A small sound classifier, trained from scratch.
Training: muon at rate 0.017, 10700 steps, batches of 64.
Rows from block 6, named by matrix and row number. Rows with one number belong to one channel. Each number is 500 + 50 x the weight over its row's rms, rounded and kept within 0 to 999. All counts start at 0. Numbers have three digits each. After the name is the row's rms in percent of the matrix's.
# convs0: expand pointwise conv (model.blocks.6.convs.0.weight, 240x40x1x1), inputs 0-39
# convs1: depthwise 5x5 conv, stride 2 (model.blocks.6.convs.1.weight, 240x1x5x5, trained with AdamW), a 5x5 kernel
# convs2: project pointwise conv (model.blocks.6.convs.2.weight, 64x240x1x1, transposed), outputs 0-63
convs0.6 083:470617475521479498494476521429526547519447514451520565460426556564463519537527553509470595485430519499510495429633556453
convs1.6 097:520478409498516532497430570482502456452493415595471398546452533486440505471
convs2.6 088:472576502514519493506458514423470482386494472431464588526402450551487523522455422433567477479486490516456522472586495528562485549466496541510489450464509572498422434519526488487414569549500656
convs0.7 076:521448435450480440506485492455505575593441537510580519462492381406499473509513491403503539473553462490511566530459591479
convs1.7 109:471430507496489471414498457522481381502436549481428520467547448392504478534
convs2.7 077:496482534555518528539443524492480461492415524507491544423441444533457532436487619545502456542451371495470466450580435500493535530553521520461562543534452567573437589478526474471468437570511606
convs0.10 104:506505491473551468466458436531434628542520497498594501593509505472440561529508485428578549524482488504524567446521618469
convs1.10 091:431499510502506445505519566521457549600569566482542550572595430518515542495
convs2.10 093:437492535631435484521544472505560486467449432513522608438534524538524529514406521605489551494530487587459545539484513488503539487486540416520524514500448495423505517641513485484453529480525382
convs0.11 077:549510511525392440508469504533537635470543437518516540429513434543467523549504616510504458603505473477562516489484441512
convs1.11 108:534525423479512528481406492459548525401464500541534397434480501515423435489
convs2.11 082:485465427495454485488590522521426478506539468433509588474514476461585446623526530481464503430444497522558498447562450500471519430593525484503504362429422480500570491515530573556451558464489515
convs0.12 112:506452425501532476470597430532578509438531391474555522544493517435448597482508524540486591516436554543496564468491535456
convs1.12 090:520527540530509438453472463413440471410409427504408505446526534514503554524
convs2.12 117:461539516542451615433450490540524571535590473463551476571467452452528514487584533442440497452531543406573506560470491522535553516503477553511546508490485480625477537447446561592455438564478549
convs0.13 101:446588579535496530528536579467484497495564485514427439440373448481573412577536520457491491497536543464502523509533522429
convs1.13 095:414440498540537470404529509529452493559608574472445558533526445491506534479
convs2.13 097:451462428533490458479501574455489431638483559461560515493490518507510562483547470514448494418578475400472530477502495485444564465532462535395542464462537591535506595443540431458411515477476546
convs0.15 086:473496577490500532577452497540427551583553575558498559558501574518485477584526561468440535469514504537623577484506471518
convs1.15 112:524466497484452520426483522371527421472530385517477500526417473457503498455
convs2.15 081:434602409546495481484443533419493448507540571582493512526424533502538556408539525497451587544541485492457557482605494482442489520448437497501446536551493541419582559463447497551521567532483432
convs0.16 089:532509606470566523407430414553512475531397514505495508432554532474557482495444546558456499480398534419505516508543534501
convs1.16 086:450564537484505483543541514453411514614562472442517548554455441525511549431
convs2.16 097:428582481489566519498555517498468491425558322540520481526551582453504486509500549537459442553457442451461500508504399529460547557540481498459458460535554498517474384454451571488497528535533426
convs0.18 074:428523497477555519465534433470394502468499531354530553468442421594454488482467524507533501442528550490503516521606520475
convs1.18 109:477516512466515426529540450533392505527395522399519535431526453523506443460
convs2.18 072:453507383472479479523456422456527431471456546462518461459500373543494456480400505514508480514453388558487539543516441518472511575624434490420504502520366516525493497504519477493521527447552496
convs0.20 074:521533551560466583536469488511575565544547434510410519575501514594446514552460523493492451573553536514569407455547470539
convs1.20 134:475470515503470509422509490470497406517525372508436493497388487466478527415
convs2.20 077:436573458513520531442490468457421494473587455570568486517502538563492497440331570485526538477491487473556510518510530535525556474521525518478503561513503572460570527479408458542548530530349486
convs0.25 130:484489553472482566571535521413517440500508526589543527481449508454517508493525457425563475524429542614584563406470475545
convs1.25 106:469561462537495480549470497512467536498459624468534458457650507557504495493
convs2.25 122:497462457484424449519604518489551486456455541449464519452550515437567525565611508523440563512531570515544573497580559467484485424492512582549525496552495411482569413524544580509461551521574454
convs0.26 124:551545519482482478623522508490439592461525525570578487438483418417458515530519537567517459503517557520521462604494436450
convs1.26 093:460541510504526445547516503515441582494479588381576490439558464476492448549
convs2.26 128:432584515503524485546449483516523540475496444444484594457430514472524432434464486513497445507407532594605509462504494543429491524543482490467557509451392462536567471425529540473483598564396532
convs0.27 086:405545479459450508489441488526452519556541490507567572573402493538552434454432496445427562458548568555515543478473522568
convs1.27 088:452460496534478455459519565537469451539561562473529557614563451507576534561
convs2.27 088:428459474454470543499397428394544588457544480514425550500510548531575508552566489563499457569436478522493441408428471488555552510582562535463548480516550462538495549449428528522553502539531564
convs0.29 110:502532520537541509514608450513575457509493598538570454561556409562557536570548571471465531492538461554549551566477513475
convs1.29 102:490497501479497470427480487427435439491442417474398486446401479478454476436
convs2.29 104:510478503485480603448533578519548457553512552531373413520511496549449424555512501501448484499542456416529504510612475606430573411497444543532559556481497518546534580504472500471530534464480441
convs0.30 072:451454516436512605607582487494407414464524442511585513436466510471477544488510468456468533542446492582539526467535521449
convs1.30 097:484441479464471471458486491455487426430478462438458413402453494457469409447
convs2.30 078:539475417486541460495497409454373507518514583499555523572495457485564546545477515450554448526483497441444513487440472534471465458499488392480553457475496478455470540537525448408474333553507529
convs0.31 113:479477507503546532533563459421443633502458529487549434451492546510531494447417488438456484609459415528522459545559474531
convs1.31 099:511510484467453474515552534530439452509627577473480525585609461473477518529
convs2.31 119:576397547455551457462478557514566480491517525496466400581470491451493394498541452469520466449457469603506608567464499529582508435462506523480509536555485494444553495398505496563545577555531497
convs0.34 117:450467590452453549579540513465416467487540483549531525422468514530451529508523478478500416545445538620476551417488510418
convs1.34 101:477500525463528491467527450497543494619534521597445634478519566505484470516
convs2.34 128:329489481536461507510539622529573401517491440459441554551496541473480515432475539531453527460482440463507476529528486547531517496571484493560502467390483423587575510515561531467462528539466468
convs0.35 077:582439497443522531498519449526413468535485434498544409518527520550509523487481491619472519549465539505602472525377465445
convs1.35 099:394460418432455516517463492517501552496529527520555509525525462421400444435
convs2.35 088:570443415581494529496485533414519503463570545529559512610502549546386478500499516567509399489496559494475476541458539502455510479474389439538566438409527559430567502491458440520502512476481550
convs0.37 096:488460459525449421451543500515461534471477498534525420510562432545553548464555533511589420506574544573561549576598526496
convs1.37 093:453457420428452435483474470421514497499483473515591531536609507573520543524
convs2.37 103:498488408604543504476449530467461551521481469495556466529436575447444481555475511419416546458456526499549496511473471492570549532456498502572507479505505509446480482639480637519419416518438545
convs0.40 095:439570499507461491468584461422536548480531439562488586460503542502451470482444507501466531418387484519586521438497548413
convs1.40 093:425540478492521482503421480501551431427572474549431416565456512453446520447
convs2.40 085:559568549613531426523484491453459461467525503438420501415372488515530454549521429488523478516429537501415555445523560597548518498410549517556506537490508524427515469532515472547451564476531571
convs0.41 097:418592485527432529509543521537428536476420488509511579540507511578494512500453463377505448500518563433483444431524584469
convs1.41 092:425481512394455519536475457536548592402544540567540465534501473451466475483
convs2.41 103:540535503564666505477458480473459602534530518521443554474463546497432495519525503550512560527512426463366526555517465538573475465503468465514559470429524483505547422497524466550569549516387481
convs0.42 096:460472604567447497456514570529554406487502534472573407500553452480550534474462526461535459459507432591523473566560482557
convs1.42 105:464454490524513508448477452443476427500450403441412497447409489443450476446
convs2.42 085:374465426420526507508527544463432524521448505490483569504530499590483444489563501497457554481501489489500515438487437552395489453526394525399583496497519550552456592577566476469549482430465486
convs0.44 074:511467549507533482505509513536489585540616533467504595543488467422474493501509453645443446526511576550430524506546541459
convs1.44 103:466420480483508459433443522517457469404528542465441431535540448397450486533
convs2.44 081:585438427459486476482497545531489466432523463513497467629461447479536486549520576517517542504543529416567499484544509475502517456611568531448464568447375509444520547541585489585452485473428497
convs0.45 107:578496487420523559530510545432447569473551445465572549485478473493532478477519566597493442428564493554399515491500527407
convs1.45 089:498509534482464476558488574423441579467522415419538466567430431479495527465
convs2.45 085:531556432509429436518595505447467402400504454512431519502559531467524500554558559596455545578559440494445503531480443463444482443483503554473526512459485385499525509474461497559520598573459486
convs0.46 109:495581501524555401533490555526513479510599495551567561489423481415555445469497464602573524539515557512522594481501478493
convs1.46 089:473457480518475460489508565528426472548534574461423516581608454454511568540
convs2.46 126:495563497479525456514419580405505524581438494599538449496538543510454508486606494555602527542478522459427560480532594481510514378524549495518471496506528524544483573406577499495549432512499489
convs0.47 090:427524449485530481567490466530524555520563594606440526469561578587529458528463522525427449537534523510534408485516425510
convs1.47 117:514494496489452499432497484411528409475519401517433474516418511415498498414
convs2.47 107:412497418473464433517455571439573439488582486553532471464534526494512496474422537472577545412506473492482452460570552410487543596464558547451467577509438521465510460551445471588583506496483455
convs0.48 070:478515497536478480509506438463499523395517459412537501551408519533406518567474434498427459477444574565428501452597517491
convs1.48 123:496478523474504520457501512407532414518529403550436478519389504428450501442
convs2.48 076:499465533504588598507506477478446425469470506510467514487448495504498477472492505456556514458496605619386458434514490529561507462437568491530606578506446490473447542502472597466409504470551581
convs0.49 083:478537547593594474510525472485565473499400525464434529485479500505545522423523415412553531516464517584501554462602521538
convs1.49 116:383507520441533406511497441494407464523454499418458499444505529442486495447
convs2.49 087:435472499414428430455607468535522516595558467468525558445484473451503452539512554435365504514521497507485489396453530420384479442494492521492532490580547531487478492511440525526461502478405508
convs0.50 084:495546426459508571490564465498543566526504515560442600500533470550412501552598473487523503494501482421563457599514459577
convs1.50 124:433516519471491433480517406506394487508462510395549501424517432500488429489
convs2.50 091:540505543497595584520457441490503519570482467446497560477400531510454483498553546543490478539562574563445516532470533555509499584450488463538589550597601525427452454581464440534484556523576483
convs0.54 090:539538531537474452504475432527446522393508451481560431516440449435488591419454493507482427470416515496467450446593548484
convs1.54 108:486455476510529512422473439479527388492436562552404530436539497429498449511
convs2.54 088:432445525514474445520597578556511462587567483575512418590446454506538467493492586476564483407574539531372515508459536547476534508508566475465464431506447489491515551564529437444531516535538507
convs0.55 085:450477557563515494546539495540539447480535655489545432500540400555522561529559498442544531509528510536540496557545514405
convs1.55 102:393497466504454423487485490433448491498467473436375509449457492468527421502
convs2.55 088:529504571449494555452509554526570454407492482535495453537422534557482464643507427523367477519535530470525383470612436542393480490516494547476550469493503479510518532515507452478553480510487477
convs0.57 079:480424465500485477565448467545456603507510541450577557541595559441573416552485526553464491516531523508447521550558488417
convs1.57 116:495466460389532491402506388521516456468475524541430518453539543474445446485
convs2.57 071:513522543482474552473511485521415495540467515483512500557524526484447454575508520549492479469501539546437517490395474444397544516386625550545432500573518528459464451520430519581501456378553431
convs0.58 102:457440532454507508430499490514513515619423481543461491471497477528524453539464570492377466463547533490517540467623583556
convs1.58 090:529529485518500492477448470419448419461424396458429459417463540463494453480
convs2.58 101:510425377482499593565566538438448460537482549456551579443488476490451523534500429471515516540493481580506466466553512417505512556485474573472552640480516536556531480464448580595477474538489533
convs0.60 086:487617510452475538468509407445479459547509543412486498471564606539448381460474542502553492492463543488512487466421462522
convs1.60 096:490561517475554447568511452571426484474412507475443547502444566498524573423
convs2.60 098:523517470516602512537490535465530421476522549468513506489561415534564537457448513431449439493553655502608467472494483529496535498413408516528523526452475511575454528439469484547455509627494510
convs0.61 107:429426468543584453529451464531447577477553521491567528547471506416542445592586473444524551542544573499558524459523532501
convs1.61 088:488516503535486495566500510555462573542516626460602550482607464488501479485
convs2.61 087:502480438542518409464469423519453443546502468473480426433556484571482484506436488477521529585557482500334573461470511451586583503460549526427496488560547589489463516470498508521496425442550474
convs0.62 087:462491522452479502496479428568500529449507525552402574496647511541502511512486519449526497599580497482474416408457524516
convs1.62 108:491444503479443514433526512396534420514507373516461504495417454447496476466
convs2.62 096:475527500460423424482473519595543509419552575545553448560505468580559608520478525485541467434493486450548482459552569492556477567572546539481461564478498509474470475442435434520549480527364514
convs0.63 081:480507505442529490463507510437524442382459526446574545376460495417437444497480422496484497469464466591433517436521515486
convs1.63 105:511507473471455544512461464468560511508383467538509490369445496526471398483
convs2.63 096:412486582562525464500486458503502427450441504499459501516517433499546492559518605445472488419485534531478515528600393545503472393530577509514526484399529521513463562514508451504480471619574435
convs0.64 069:455544497478423518456418465524466491458542414447486531498468543561526444533461576520432507430446570529468473473471648490
convs1.64 092:446565523443446518573519422445480561546416493483576524438453474514532439456
convs2.64 083:476464510462599403526495512507523572453582490479428437401573515529576541515488555468418430518443488457554515444538478381497468463466402456455461542492481486436508423456558490450547510515453471
convs0.65 076:546587521426521447531459463440505537563485617519426483581447490497482468500445477507456469460488581545396528489574528549
convs1.65 114:435535486454536409535469447509418501498399488430538500417466460515488427466
convs2.65 088:480450461572590460530516408544395441431504461446465490461580472492502495504502541423493475495402582551532529394594493504585425479544561545555473489468507486503528459549420491524549484459441495
convs0.66 110:415552465478471533543458500562535625504474469476428579466501457456444460545479537462438486552506476403520545493576575550
convs1.66 099:491481503462541515505525510430563525509620435551530460587410491473439458449
convs2.66 101:427604500495449481513486655466600499574548498591452541537532527428553590407511514546582484498518481530491600506539536498436456482574535529495498499526415427478535499493541522478498545495513510
convs0.67 104:545433489478501549566490427455346418580516537428460548459491511519512478489458511545529543434517507499458543612527501496
convs1.67 090:503431456560482552423483541460514399490554450587430464578462507485468522471
convs2.67 115:436470517476436565424534540537529544521450402599550578443534403554449516517466468555520606580478518480414493490467500508550501526418510491466483528595547502566514540492516543575525470525536410
convs0.68 076:489480518445502532521531483491382513458471473493576622483492484488535472491499501597484468467485567626466595512560576519
convs1.68 104:519506475501462505467512520429521438476556385542425492564384500499481559443
convs2.68 086:458536535509576510457440522452466455562540590476445564483451510527501497584465542516452548476522472549368453449531507493486394580376505559453497607550469451571488449510491546546521541508518489
convs0.72 102:434500521540412452501454622500524505502535530557512525533510456451467549520425502364578417454527462461475443502452502538
convs1.72 110:469500466522538384486447407495475510499463532434440482445492408443471421493
convs2.72 102:452432490456480495519420526503469421455473434496476499497488546575506470538417495552429568563424456494432524460560469516412377517499488481488489521483464526466458474540616505601494552413511402
convs0.73 128:524515531414484532571563491527473566562370519492536473406446508444545475455501538370471505466553465480503549468515499445
convs1.73 092:496467482475482491567513541554585547541520509597636557537556507553522513502
convs2.73 113:516523399459543498487441514561500444531493453485506485516415495398448473455563461536468432516545465533524577483491506480593418482611579584474581515546508442424566505489597469487511536582515507
convs0.74 091:501407419439612546487522483522494536432514485529472483399442481501551514521437442497448535517501471639508507531427468515
convs1.74 089:462488473481421497527532470463484573553515425488599590493454462577534518421
convs2.74 094:457512530553480509512483485467509471519578469437516585471419478453481460454435519522362512541547516591609523530548441545443435478519498525451493504482586482507499429432435536579585556461457423
convs0.75 061:513475546438517460458502472511493505504482452598405563533485587563405494449451434486500529392503514527550442477530524398
convs1.75 147:442482518482541417522503514503359515529510503397531511530500378493510485495
convs2.75 061:509394386511423451600533409536415496436467507511474563502499475653527471425563484518486464517532489488443515484429466496506507466558526578472468481482461557459447482529506597499459515478559478
convs0.77 073:556533492441506552513473531558458549531525484432560490453426423563388480514474452562486503505456481579394526587533526450
convs1.77 098:427449507484510372461525499496467421594503524472465575483523430454484449520
convs2.77 087:444477499491524495594442507480542582455557569476563503435409479542530463526484517539398521487566516529535479546489546563496499587517390480537529527517490462416510529490590433431503585580406472
convs0.78 103:499509484491511383561483486435510488437543529588476461429501535548464499465478442592605571487441531477399535483509439480
convs1.78 088:537528495537522536510496556460591538535581489539505505607456572520521616487
convs2.78 117:494552448523485483401455514457431419514495493564545474476580373446521530543402527409438506443547467482516459482540536520516529525517532501463490534587488583483479585503464443498559371472540546
convs0.79 091:531533508547527479611477496564481531541548475509426553628527551535508399514528493525509522568588549508590479454534554514
convs1.79 096:459506505500409448436496480420447392498475428448448512480419477488521448450
convs2.79 099:455498456503515399451452454565558444467508525528544537500529451541484509485389437602520546507480475441512452488514568597606481607515472484516499496511505490435543459465428364489530482485456428
convs0.80 093:524432576400543510500504516461514541504505485531438457445590509586435500548513560463512520445607456525466528482625528507
convs1.80 093:469491495507482519521495575524603558582584527556545591576535509508537533550
convs2.80 089:532575440539491429463459466542505486472557433546576463488444638478522505472493571511477510456612501501464584462577477436464563501437429535474480558428438479521513446503539464538506505540578402
convs0.81 125:506553507595446483523588498530568539540467533421457477528631491504510534501536481421551383503523472509449481569494485566
convs1.81 096:489525490487524407494492451428412480494431436442488500429417414489501441464
convs2.81 131:562430519509519534469474559466537517519465458492426569501566496642447463539536489543449528480547516474494451454549534602414491477517481509448532608465542618539513565457474441436533545533542422
convs0.82 079:423435511509529491522494451556498566527514486467569527480546434442462458577443562586470428577606542488445495560459523552
convs1.82 119:469459518500493491439493484486492420542447512524368511386527476440517413493
convs2.82 089:464503480532575566545474484388491442542463533598446454562494495513441503610536449459480411458509535465418528556401585487531501542423524549438498468566496466452479426577458541526512510477455475
convs0.83 078:474474536388515487407488491477500618541536406488475439504549559475430519537489541398543529498543482534479519452557540428
convs1.83 091:448514512504510489511526541533530595564614552554542601570544510508529556492
convs2.83 077:463567484594466551502504527568570446480498438539519488460531566541532536471461524553441567507543522502520552509517507471529628538449507458474500551432370503434503507558525420462460610496468392
convs0.85 072:469539523479402522507441416528532512499445576526500482498476555512579528532515433542422482436504557605426534489566599500
convs1.85 100:502505398518455518510369511497595527453564481566540449545533530493452489526
convs2.85 067:513494541490581525532453480517398535516525468479458466484415489401477458441531509502403505493468469470482607491429528647541514562483453530523464476580488521551484486577504531418540414570444547
convs0.86 128:437503453465506524489383488500479467486463609523482509505519541452467385542467595508503456485401440452499517514546556410
convs1.86 087:459496505486488532540545490469513564628588434514550581538538437524540532451
convs2.86 104:547484457501567539540534508439493524501554474527450465524607548528542483561473417496414485404525520472559524408556404507500556464531482501524526474534358453599448595566501470512526454487467490
convs0.87 091:504501432554624438476373466490379524535505485446482531541494472419543522490574540469531521518526562453560521495540486521
convs1.87 086:474557523516524444584448499532463549528452582463545482427588415491552472544
convs2.87 079:481505451575592428462405553492474504581560533544460463422570455532510527467505498487505563514559539451376526498455592488478532448415509441490482500504497551453449472456491410532499523448609441
convs0.88 093:471483528492480476521482587489478539506500585487434443455439450524523517475551558471553380371469476456440555501494415440
convs1.88 120:513502520489384500499488480419516509485466420494505476447388497508467451384
convs2.88 091:424574517466491556624482533478489463501530443510466560564532505621415445506479527590547501520541515528557531430568485487496438445505529456481455548649493489430487474503524565533555497442548528
convs0.89 088:500423483436494468443522437494557504537609482482544517556537503466448531538501537375587535485543475555516490436536609464
convs1.89 092:496471517462435503516532524467541577550585511583599592573532541482531522484
convs2.89 077:531520467490473480542553480501610482496349497478449385509491632562557545516476509537501535443527596493457493404519548533533484531467473494490392418439479480479533453526521524424475504454496508
convs0.90 103:483458512555507466474424584475466528494563520564415438446446393456471447516494463419545486472489430541428468586537450510
convs1.90 096:509507512471485460442443443452514465450457478466466433465480449391403436432
convs2.90 124:499452532393509507530477542472482424410434483570454528519492549611426516499560489541510509547369512477416481461557472516465402433548459441478479504487502452432555471593527540574511477449481516
convs0.92 092:479558468449444562488489503454483448475514493551558473492479658592569522567561519497465424486484542545477502463481603528
convs1.92 103:475507492458485403550493458508414524500414564380540488440521444531486456509
convs2.92 108:507485436497529484379584556507565504512470621509533480494577564510603547485481526518458484502500422510488535485609504421438461421516508461540478486550481508474613537429458529510546471495464401
convs0.94 127:486464491459604502554498507469480513522465534508512467420416485495499510495392467472498501547575489617571360521450496477
convs1.94 097:484489494470475528527575535530559600558556519583578578579521489554529494537
convs2.94 101:508387466516519519469517524430495538473504534492484535593405423447442470377488434440491536485547479542532509603538515562524474454472580557479497560466541477556524428492448503541577535412576469
convs0.96 061:449443514497476499575459578536503556547488531633426425466528477438514532492549474509535500624473581515562490537512445496
convs1.96 101:460456492470497530396500484473506438554429444535394583426480494465493469445
convs2.96 081:480527517565497422477502492372514540471522521571433553454499429463522528436500534524404450624411469500405495514593584511510477530481566497461453557428494483435538519462505500457477571494428491
convs0.97 087:573482559616434495526520515535514557499575520527471463557605448440518582468559583509588461514557472540478482513542484533
convs1.97 128:498471515497506487399489475475541407505497361480440481493406525451492532447
convs2.97 093:460482535433460506429438448556552467459570548536407488563542473599514566427523531502506466562525475482462528432531544503405541477438458473485549481572581537510549602414481452517507512402453487
convs0.98 091:516515504410550441411542430493470619482503454459598453573516539513522533515547550409578487521539483542461511529547510448
convs1.98 099:487491489480456545523475482486537576574537425609576594564454553492485524489
convs2.98 097:596526486468441456511505480461496522453444505529539387493447616541564513453455518479607480435513535501420508381399447540486529522498472550371448436481488511509535460548463524509461514458482478
convs0.99 089:456546508444545500472539458579448483404554506407516543462483532532456518435454563505454484441475551509458648553535509465
convs1.99 116:497492487488506433495489424527430502547399535393550495424536427511503430468
convs2.99 075:464507468476445507517484438525470508557478535514490518504478484611522478512410510464552473452577447545488431516529512510506483426541466408419477506391373519531537553485507384478556441523373530
convs0.100 078:493449543398537485381511470447471622519581500483508475541548485492456525516535533366531528524534476516515492490574558471
convs1.100 099:471500481512496544500501527509541576575568519572604568619565497508507519534
convs2.100 070:427585497566519468452423497487522480501478441476518431463478652495509510491414546515493597434518567509565471389492471549528555427479457490502442457448431456498542509549455532435468510409531519
convs0.101 067:497526463474455549560429552456443422462541480480522478436518503616493486539502535553558494452414529571384480481484589476
convs1.101 097:505441516443492485404483447525543423520424568513437526404557466452499462536
convs2.101 072:460558504436467384518449532494617530549491485557494562503585513490501543442486487494545482520532400463471490481478528515515563492633517457590513421483537486550536442505654498545499526539465477
convs0.102 116:492534526430587468487538515455490463516501574550533427509536485589448481619469418487528483544607535510525516517482594437
convs1.102 088:435477472474509450507532491555435492558595548435511560603562436464506552498
convs2.102 105:541534436510467541490635428551430506465430514429546534467459541465506550558451502504474515428544473561482438436543513471527464390442430471512484547509462561493441453490591539470426534424426541
convs0.104 089:507511497408506554550526530403439493426540493457546512411500505565492504546480499511460476486444577622408510470521533412
convs1.104 088:481515534517531427557543530481393562504597479395534523561437469487513476488
convs2.104 108:504503469534468506528536553518438430444504513447460529539616525443489498457498451592422521528541502527478520529476442463501405438415449555530446391496552406552487507488520564488606600482465451
convs0.106 085:441445581511447535477459519438620579482555539613554484546483469468446536521504520569473561483510474418556455540470488520
convs1.106 104:532507442566496475528436520522442545529436507399500542409484492433587438475
convs2.106 082:589548600456490570433410476488590508515456574520511569480437471457380500474542523499474513455574564485462418490412498500479505541441442441532512530524453450521507485498485491577544518381509455
convs0.107 084:475517408470548515512543479530537559487557455595412504474533563608512481567552520511525493550490516444546437469509498632
convs1.107 110:501479500491446453479509408482450444536370491415458511401479470494477445499
convs2.107 099:526540453528567469400501472492526540436512477496501489452558469512519587489507373517508530567483476417495454523545595557567518554497447508601526559503561448471477431461440525495543510502412372
convs0.108 099:502455472468511468493548405435385480494476466494480576444533501467464497456441425519514576463453499539520636523484549582
convs1.108 094:488449487502409499444518542459528427549625503545438545586513508467511554523
convs2.108 095:446546584467501547399401530596510466530506499513566567456494581558496499560491514513528513571476502438466482465503450546458528533496584498495516517557453545547559545468440553647518593515479434
convs0.110 098:509547570530482480537535524518476513503454511614528375493503536461441560505552472400587460443485556497556501418536484432
convs1.110 115:509447501491443578438492512414534430523530454530402491551440510427503523419
convs2.110 111:506465487478437561570499503545526401484460507556568452488527411534533476467513483456566560450512364541459517497552475574582469569555554438550555523482602505508485629512468506484494482522528573
convs0.112 098:456478450451498532466556480466573586522501565461497610442512482457464495492541523413447431549506574428582498515516595465
convs1.112 089:489446476464468515443476523431577444486608408579452518539479491450491500434
convs2.112 092:514494414537496318460543617503473497528485463524430399467470516606533504466419498491511485442557470498470522522534557489476453453509562481539493500522482439393567523464484472503503482445508589
convs0.113 084:534508491533553469500524506572485546517465546574490483415558606649518438522484481504473494558582509513584425499484450483
convs1.113 105:483478510496429447435513471413490441466487399481440462507414451465405494476
convs2.113 090:466496469424462478512459496568600548455501488518534461503584441461533508524494525435544423412529530473552460495489510493583547589555472500529487519488520494471486470538366476448569488445390369
convs0.115 079:534596485577515485467576458453501462564474496548524560531477570562541444524423432446480481512428606532464452482589513500
convs1.115 112:514486466493518499474455509401474525511522431419545530552364428509540474446
convs2.115 090:534478465486521555618455431535404512556517461518453565530412537538414507557571536537528537409523506440544570549526404441535538544490480467528484468493541375459445483511429535545517494467452473
convs0.116 102:519515542481625515416550488584461540508556537562549487604433538570446511431436511468524500437538518501473526482535528577
convs1.116 085:509457453475528478451522550542481503550580547476521586595586481472570559557
convs2.116 120:470459565555512471506503484431606522406499502437531502479524527477523474465453575528566568560469563599484492502380544459473496534545485618514487473532525562484427504565510614518429485529575503
convs0.118 103:492457514475591535504475390450447443503550418509447543495442481468414505507513550525383418524546517476450491538582534538
convs1.118 090:423540480443531448571510447560444540502431561450548529451572477580499450513
convs2.118 106:560488471586481486509411480479424498485471471459497419400553401549424446464506456487512555513551555535493540509523464554560565489535408473500535505514515522586473496512507366485555469432555599
convs0.120 099:418515490499537567506475506504505452574586496532471526518507554520543491534406550502445397528414490467596617456530531521
convs1.120 085:456460484515509517552545565525514552570596512474545614595558495492534491546
convs2.120 090:513472498523466516568396477407533479500512414608485516449497512532531482499469539568430468552472485455509618456519420428476557510524529553488491421504535384514504469479499439484559538624562485
convs0.121 066:495535490490521515542532527495555521507514527497580481537529488568525580490552513410487516581495614528410416385590501525
convs1.121 117:517416535490478484405509493451454429517445413495444493507394531468528506420
convs2.121 079:440526433540446511561455439547498480560558516547506568537528441567487498454509489530491511491485601521639475468548558594593497548536435594498537490552480455578423504495488464514549550445418494
convs0.122 066:442519515493518439608473476504542483594528515582414517497516566491479499481410556399494480604487488446570507563534506469
convs1.122 114:432503519423522420554519482512372525460489527411533486507526401505461491512
convs2.122 081:465487511480569580524522573476445420556419451444443422515460460496452534545566551448578503487443485564482589474574470581490482449513465537537435500542482414584460483521461584508510445553440557
convs0.123 100:467462495453521515474519446508450569407590491385549550470443512571438455454494488515467520448500547524430591511555586501
convs1.123 118:437494503459550457516507434543399493540392527422508543411488440513511460488
convs2.123 094:475446443571445557579477491576507443552505550479497522448547483568514573541413538481593519436505412503496477464502476476518439517588486445405556523413378493473497541520556421509578479485493494
convs0.125 124:529424453528585553612566486486425539419529470504555462447496568482521507491464471467454493563505412591511423512543465510
convs1.125 090:458507477501481484511525576548454475518593590504466535613579466471510548570
convs2.125 119:537414507434566512505452507560426437537543486464503476591542449472493390469438386459465500466440491574569489525516466522503490487522517575482517568491495545504537422378588499549572477531523440
convs0.127 107:528457614464595467535517499430399486491551527507373532486531460545516563487434477483513480542466508500550549520489582425
convs1.127 093:459466502517461492497556540452505591582601513461562572583509415510511504520
convs2.127 091:419483415594527451403556480532462492549514426473588492534506514607511509432533524520562447406503502420535451458610446529538540438479462439502521556458571573502501484550536539468478498535461467
convs0.128 092:447460490582456440495475507512533476491541537502468414519508426498431569449506498445579389461557525563428478604525552513
convs1.128 112:540518488487433442479457434395490484500512490484448492451427486455487476358
convs2.128 094:510442505438531576475435496434532486450443512553447503557424534590399450545500478528460491553522468455494523440621494512370438443505495492425534485600456536444499496482594493512545464480548504
convs0.129 074:514487531487498439533535479539470432467468546410581598464403529522481515541457549452415493424487524546501596572523568484
convs1.129 139:512461463492522531503434523530518478343482501508525372520505508490412505530
convs2.129 082:546452540513584525410563490457507528466393527541450470476450441561503524558534464539523496492611443407441549536527546457470462498467442528483464659466537520449417484501555483515554550480507539
convs0.130 098:443573418444554586435473522523512511533529599580494473509538533575466498545449539507506412392494430474525500510535558484
convs1.130 084:473483477481491466503543527500438522579600566426475559584564410467476467485
convs2.130 087:576543546565563509447585479584490539453590545530538546487544454544557502522456531552450546483519566513469451566418498465498490469477426565576492485427450418582448513590599470437494478508491486
convs0.131 111:458607501522482513507547513545522490491649504538555548556532484478527519441448470470497419516528573522558571509470450611
convs1.131 092:557434407410425562556505443477561523503537479513527512538532416481514546549
convs2.131 100:473540459464585513496475539448533481492514547484544401398436569461481522464535471423565452484421490500480508574461432429489491460545592497555421478496502485482437564357541564485488430521546474
convs0.133 107:417486470489532479450524492473490533509462593509456482401556581513600430514491516640478466521461510440426518472507552462
convs1.133 086:479406503486476519458529514461521545526582532569563603611522536524519540471
convs2.133 080:474597545464582581535541513515467623442494512412493513434589521458499521584510505554455518472524530445510455509520433494515472571420471480451460476448452496473413541560534487456531364548508528
convs0.134 079:480524419538522620529394504498489448453455533598427547525557557516488532524434516553540501545520507470537460403507496568
convs1.134 109:505475480411482526460501390522519436552434560496419526400527461474520451484
convs2.134 088:523482468459478366459521536520573472427430539473522529474565475420560512456463499598406544561474450563514471485534510415442438436496511588486417459550479456526531445446530575565481523502464466